Weights of a small image diffusion model.
Model: 32-pixel images, arch unet, norm groupnorm, activation elu, widths [96, 96, 192].
Data: trained on small renderings of single solids in any pose, 5.0 epochs.
Rows from block 6, named by matrix and row number. Each number is 50 + 15 x the weight over the matrix's rms, rounded and kept within 0 to 99. All counts start at 0.
# emb: conditioning projection (model.decb.0.0.emb.weight, 192x256), inputs 0-85
emb.24:34 68 14 58 99 39 66 69 73 42 37 37 64 51 30 45 68 48 24 69 48 56 52 42 71 31 54 35 50 42 46 59 41 63 60 49 11 40 30 45 42 72 42 61 45 65 65 21 44 58 70 41 00 65 39 44 50 68 57 67 60 42 55 62 58 36 64 71 30 47 56 69 44 85 31 48 49 46 60 38 64 33 44 56 96 39
emb.25:60 70 42 50 68 27 52 48 85 50 91 57 57 44 34 66 50 50 60 57 59 51 65 39 73 64 54 31 50 45 30 68 24 57 35 35 37 49 61 46 55 67 52 59 60 32 46 37 54 57 62 44 03 52 64 55 49 61 39 42 59 67 66 68 96 59 51 59 99 38 67 48 51 68 38 80 54 51 43 61 60 18 63 64 57 49
emb.26:73 90 44 51 10 48 22 34 44 34 30 53 51 79 59 34 43 56 57 26 68 59 35 64 63 37 37 80 70 99 52 48 47 56 65 58 58 99 45 47 49 51 62 67 61 32 48 58 38 45 35 59 42 55 80 36 59 49 23 23 23 38 58 36 20 30 51 29 43 59 84 56 73 35 63 36 66 35 44 44 40 52 34 39 37 89
emb.27:23 70 31 59 89 39 66 53 53 26 14 27 49 50 34 77 52 59 44 69 60 52 41 39 63 57 61 42 57 26 47 56 29 44 60 33 14 42 70 49 32 69 60 52 43 50 56 34 44 52 67 44 00 58 30 45 60 72 55 48 50 32 51 69 48 35 60 65 51 44 47 49 57 80 48 57 36 34 47 49 69 38 46 42 58 71
emb.28:17 50 39 41 68 59 78 40 57 76 80 48 68 45 49 53 54 34 39 56 76 44 51 42 73 38 63 55 54 27 42 40 58 51 31 16 38 43 61 43 49 32 58 35 62 43 36 33 38 49 54 46 39 66 26 69 42 58 33 52 55 42 53 41 67 40 56 71 42 12 57 48 73 63 56 52 31 21 36 49 44 58 72 48 25 55
emb.29:06 52 30 77 99 51 88 63 64 63 45 61 72 50 38 42 44 40 27 85 36 42 61 37 52 59 44 55 54 27 46 45 28 61 44 42 20 47 12 56 35 69 37 70 38 39 52 19 49 48 62 50 42 59 24 54 49 62 29 53 66 51 50 78 50 26 46 53 73 27 30 61 48 69 40 25 37 48 53 71 56 53 59 57 50 57
emb.30:90 79 78 68 49 45 67 83 30 57 54 62 82 33 33 66 49 34 79 44 68 31 32 46 78 44 55 39 66 65 46 66 40 72 64 45 29 70 54 51 74 65 54 64 71 54 22 38 64 48 60 49 00 69 64 37 53 82 43 52 56 44 60 53 44 55 42 29 77 49 32 53 50 81 36 76 67 57 65 55 62 40 57 49 50 72
emb.31:50 50 31 46 42 63 49 34 52 49 75 37 72 62 41 49 59 60 65 24 58 42 46 51 70 42 46 44 35 62 50 54 43 48 54 48 56 73 54 45 57 34 44 63 48 31 51 60 48 42 50 44 33 49 52 38 37 52 60 55 52 51 55 32 34 59 42 47 35 58 69 54 36 54 56 28 57 42 55 69 61 45 68 52 35 51
emb.32:31 41 58 60 44 73 70 52 53 66 67 40 55 48 61 65 66 37 75 51 78 55 48 50 38 55 41 55 58 48 51 62 43 37 38 33 52 61 62 36 42 47 64 36 46 61 54 50 59 35 83 31 30 61 60 34 34 57 51 47 57 36 67 57 41 46 62 39 60 62 72 45 37 49 63 37 67 50 62 80 62 47 69 54 48 62
emb.33:79 35 64 60 02 51 47 32 50 61 58 45 34 59 80 51 57 41 89 76 34 43 31 69 56 44 34 52 33 93 50 51 40 56 58 53 66 91 79 49 58 55 44 79 41 49 57 78 45 39 44 62 64 29 99 54 49 24 48 25 49 19 56 42 47 42 38 52 66 59 63 37 40 53 73 61 28 36 66 48 19 59 70 50 47 99
emb.34:67 51 38 51 63 52 87 33 62 46 45 27 35 72 63 68 47 42 47 71 75 63 38 84 74 28 56 38 62 28 38 60 58 47 53 50 43 46 50 53 37 75 62 77 74 46 64 52 29 49 50 33 70 69 44 86 26 66 48 45 67 47 50 63 70 34 59 50 65 39 51 46 60 66 72 44 46 52 51 52 28 59 39 39 50 37
emb.35:31 45 54 65 28 39 38 36 45 55 46 54 66 38 30 44 57 63 62 30 55 58 29 37 49 40 26 64 40 81 65 31 33 65 36 60 40 62 42 50 59 31 38 33 40 25 37 44 38 32 38 70 40 49 59 66 56 58 57 37 79 59 45 50 54 38 60 29 70 71 77 54 59 49 59 19 54 57 39 65 68 52 84 42 46 61
emb.36:04 55 38 39 68 62 54 70 85 42 99 46 37 37 55 37 53 40 11 60 66 29 55 47 50 52 39 55 44 20 55 46 34 66 43 33 36 47 81 52 53 51 61 48 51 54 43 22 48 53 74 43 37 65 47 39 46 63 34 38 38 43 45 50 35 21 37 54 94 39 71 34 59 48 36 33 80 34 27 75 49 59 80 64 36 58
emb.37:31 53 41 42 97 63 30 45 99 35 68 55 27 35 28 72 59 55 76 79 44 58 49 45 69 50 52 46 64 32 47 62 60 45 43 31 46 57 47 55 34 60 51 76 48 47 74 57 48 55 89 25 08 40 54 48 58 42 46 49 65 46 62 54 39 34 56 58 57 52 53 50 45 47 59 79 78 46 43 46 65 62 42 54 27 78
emb.38:10 51 45 61 78 66 50 46 60 41 60 48 19 62 53 55 55 47 51 81 70 40 61 50 35 86 58 34 77 23 43 58 48 62 54 45 53 46 77 51 33 66 62 78 64 50 48 52 27 32 50 50 60 42 47 59 44 51 60 16 50 61 53 47 51 47 67 62 77 62 35 31 60 58 72 55 67 44 45 71 57 58 56 57 48 40
emb.39:23 67 49 41 92 45 56 40 78 70 65 60 43 52 48 37 47 36 53 59 52 50 48 56 63 38 53 49 57 43 56 66 43 40 50 44 41 44 65 59 43 64 66 47 57 49 57 60 47 52 54 39 64 56 35 73 74 64 42 37 59 62 41 69 79 44 71 49 65 35 36 32 49 80 45 54 64 50 50 53 59 59 66 79 50 49
emb.40:25 57 40 86 50 47 45 46 46 65 62 49 48 34 34 50 55 48 34 55 45 85 45 23 61 59 66 62 31 21 53 51 33 61 37 45 28 35 31 42 53 52 37 63 37 51 41 19 53 61 57 26 18 36 54 62 44 76 49 43 73 37 53 50 61 57 57 50 55 48 00 41 42 46 24 66 46 56 58 40 50 50 64 55 73 52
emb.41:03 44 49 63 76 38 61 50 69 48 99 39 55 37 47 49 60 53 05 54 49 51 45 38 64 40 47 62 45 42 37 42 24 52 53 39 25 48 42 39 63 61 26 51 44 56 56 27 44 48 63 60 16 44 38 42 55 72 42 54 41 40 51 53 63 39 49 62 61 31 47 45 31 67 41 36 41 21 51 48 45 45 49 27 74 60
emb.42:16 31 49 62 97 35 38 59 79 45 89 49 54 50 41 67 59 50 38 66 54 57 39 23 51 40 24 62 34 35 51 53 48 43 43 33 32 40 42 50 56 60 28 58 33 55 47 43 52 63 64 63 33 40 54 40 60 71 42 40 62 34 59 54 33 45 41 59 70 45 42 42 39 62 44 62 48 39 55 50 50 52 71 65 32 55
emb.43:44 75 43 65 67 44 57 54 67 49 55 54 49 58 51 73 59 38 56 58 62 36 54 62 66 60 37 35 58 50 39 55 40 70 55 41 48 65 50 69 57 48 50 55 46 45 33 40 45 58 57 43 28 35 47 36 50 53 53 53 42 39 52 56 44 44 51 52 67 38 65 55 61 74 47 50 42 35 57 53 52 55 69 54 62 96
emb.44:21 75 51 53 66 27 54 53 69 41 86 54 61 47 40 16 74 28 49 60 40 54 34 50 61 52 34 35 47 21 36 45 25 45 52 34 24 42 35 53 54 65 60 65 42 52 42 44 48 69 66 35 12 60 60 46 66 57 56 44 77 38 42 41 59 16 39 50 99 45 43 52 41 53 46 42 50 45 66 52 49 34 59 63 79 44
emb.45:44 62 35 61 55 56 71 37 39 48 10 63 37 59 29 56 52 52 38 51 47 56 50 76 54 60 74 17 62 27 33 88 71 17 52 59 53 14 40 41 21 67 65 30 70 41 46 49 53 48 43 26 86 81 38 60 31 67 58 28 53 51 49 57 68 46 65 37 61 25 63 40 41 68 74 43 79 49 47 61 49 51 59 52 83 29
emb.46:38 52 22 66 99 67 50 50 75 40 68 55 54 47 39 72 60 46 43 75 66 82 54 33 82 49 54 36 59 40 40 52 40 51 50 28 45 55 71 51 44 51 42 61 46 45 53 55 44 55 66 65 32 42 40 48 61 67 49 45 58 45 46 43 40 44 51 71 59 52 54 40 52 65 49 52 36 45 66 60 64 42 58 56 40 74
emb.47:54 47 48 51 54 43 66 45 59 53 48 42 37 52 42 41 39 38 52 61 49 48 58 76 41 64 62 26 60 38 47 69 56 60 54 53 60 39 57 29 48 47 46 68 52 39 62 45 58 35 61 49 41 58 40 67 43 56 60 41 47 48 51 40 49 50 55 54 67 46 34 42 37 61 53 41 52 57 63 54 55 57 51 45 67 55
emb.48:28 45 37 56 90 56 50 52 79 59 59 47 62 49 33 38 58 49 48 45 66 42 55 45 71 55 54 62 51 38 57 47 55 41 23 26 46 69 48 50 51 61 33 36 52 36 63 54 65 46 57 58 27 51 51 80 62 77 38 50 65 51 44 45 50 32 33 32 53 56 67 47 70 77 57 29 37 61 40 53 78 48 64 53 54 90
emb.49:06 69 37 75 76 55 42 66 55 57 44 48 43 49 64 58 68 54 32 71 87 39 64 36 76 52 59 49 34 41 32 49 66 65 53 29 61 51 55 53 35 70 46 63 48 60 39 09 61 57 65 38 55 69 21 44 32 79 49 66 65 42 58 51 57 40 40 63 61 57 65 47 56 39 57 69 83 29 42 42 71 53 58 58 43 54
emb.50:20 49 39 59 73 50 69 49 55 57 53 52 48 54 57 44 40 42 28 44 67 12 65 48 56 55 84 48 34 21 57 61 60 37 38 36 39 55 59 55 59 57 46 42 55 58 52 37 32 50 44 32 36 50 45 61 44 57 45 40 44 56 52 62 45 50 48 39 26 30 52 45 72 53 57 51 70 37 32 58 49 40 61 48 28 46
emb.51:67 68 31 67 46 61 63 59 70 52 38 50 45 57 38 70 62 55 27 66 41 58 48 79 63 58 54 38 63 26 50 62 46 71 58 55 81 38 29 35 46 55 39 80 56 52 56 40 43 44 51 54 17 58 53 72 70 63 37 54 55 55 52 77 53 63 61 56 53 33 39 58 72 63 44 66 81 57 67 39 48 30 74 51 59 27
emb.52:20 60 55 43 78 43 37 48 85 64 78 57 74 46 48 23 40 43 36 50 74 29 48 66 72 51 43 50 30 44 45 59 65 60 32 68 39 62 29 52 56 56 57 73 46 42 53 38 60 38 46 41 55 57 53 57 58 70 38 44 60 68 56 54 74 42 64 38 65 50 52 39 56 33 29 56 44 77 37 58 73 29 62 70 28 57
emb.53:35 51 34 77 79 50 66 43 85 63 74 46 42 58 43 57 57 56 42 54 57 54 33 43 82 54 56 27 59 29 46 74 60 47 43 40 66 39 87 45 49 86 49 64 52 71 42 47 57 53 52 34 31 46 43 57 51 93 53 51 70 40 60 62 55 48 38 41 51 43 82 39 42 58 50 69 45 35 55 28 59 52 60 48 63 88
emb.54:64 49 39 73 52 31 38 68 36 43 56 44 61 62 26 39 60 41 46 65 40 39 63 39 68 42 49 66 46 50 41 40 35 55 52 42 24 50 43 67 61 65 23 64 45 52 51 23 44 51 46 41 26 52 43 59 48 51 45 52 48 49 58 74 83 63 29 36 48 67 70 66 62 54 28 74 62 56 52 43 57 50 75 34 65 68
emb.55:50 35 57 53 37 41 35 47 27 59 39 49 58 51 52 56 59 66 25 31 41 67 55 56 45 50 18 67 35 89 56 55 42 47 35 73 65 55 38 46 50 38 50 39 48 48 30 56 65 38 41 58 68 44 49 49 35 61 61 55 54 40 46 55 64 46 28 33 73 55 72 55 50 51 46 36 70 46 34 48 45 38 48 40 90 19
emb.56:01 58 39 46 98 55 46 40 68 42 77 53 42 44 45 38 52 45 57 63 42 76 47 49 72 56 28 52 43 24 30 36 29 60 43 32 27 43 71 52 43 67 50 76 56 50 51 53 52 56 77 44 04 57 45 50 51 63 42 45 63 50 43 52 53 42 47 70 69 51 46 45 60 48 41 46 51 39 46 57 51 52 51 59 36 54
emb.57:60 40 60 18 16 53 68 31 37 43 51 46 48 59 28 26 50 64 27 62 44 55 67 68 30 25 39 55 57 41 36 80 59 34 44 58 48 61 36 51 49 49 48 23 58 43 61 49 49 36 62 54 31 55 54 51 82 35 57 41 50 57 57 61 46 59 51 51 24 45 34 56 48 49 45 63 55 37 48 57 43 51 60 56 03 96
emb.58:72 64 49 75 65 50 63 63 52 38 43 52 50 40 31 68 64 48 46 48 49 49 52 45 26 54 41 57 50 51 67 41 52 56 46 60 39 74 53 52 50 41 30 41 39 34 42 48 41 41 42 31 30 66 52 56 62 42 67 37 52 56 38 39 53 53 74 49 63 57 44 57 44 36 30 58 52 54 58 59 44 56 62 29 55 60
emb.59:00 56 43 61 45 36 88 24 28 61 20 49 46 73 43 59 59 60 32 48 47 26 53 70 51 67 73 45 64 30 52 62 56 40 66 62 52 28 22 33 58 59 50 62 68 59 50 72 39 51 37 48 56 46 20 54 35 50 54 44 55 61 56 54 81 37 70 64 42 31 45 43 67 59 69 44 69 48 51 66 45 45 60 43 44 16
emb.60:21 46 41 72 85 37 38 42 86 54 91 46 53 44 38 33 55 49 49 48 43 71 49 49 88 33 49 56 26 39 52 39 44 64 50 43 29 36 56 61 68 64 49 53 34 56 63 38 64 45 53 42 41 43 62 52 44 78 47 46 79 44 42 47 42 45 44 62 62 60 40 58 53 63 39 44 64 31 64 55 61 68 75 76 26 62
emb.61:32 50 71 53 26 67 77 64 67 79 65 51 21 38 64 58 47 32 66 53 56 37 46 60 62 48 47 27 74 61 56 89 57 57 64 69 65 46 24 50 70 48 50 71 59 35 74 58 76 30 55 53 30 59 73 53 75 54 39 59 23 43 51 49 49 64 62 61 64 50 65 45 63 37 38 55 54 42 69 47 56 26 53 42 47 38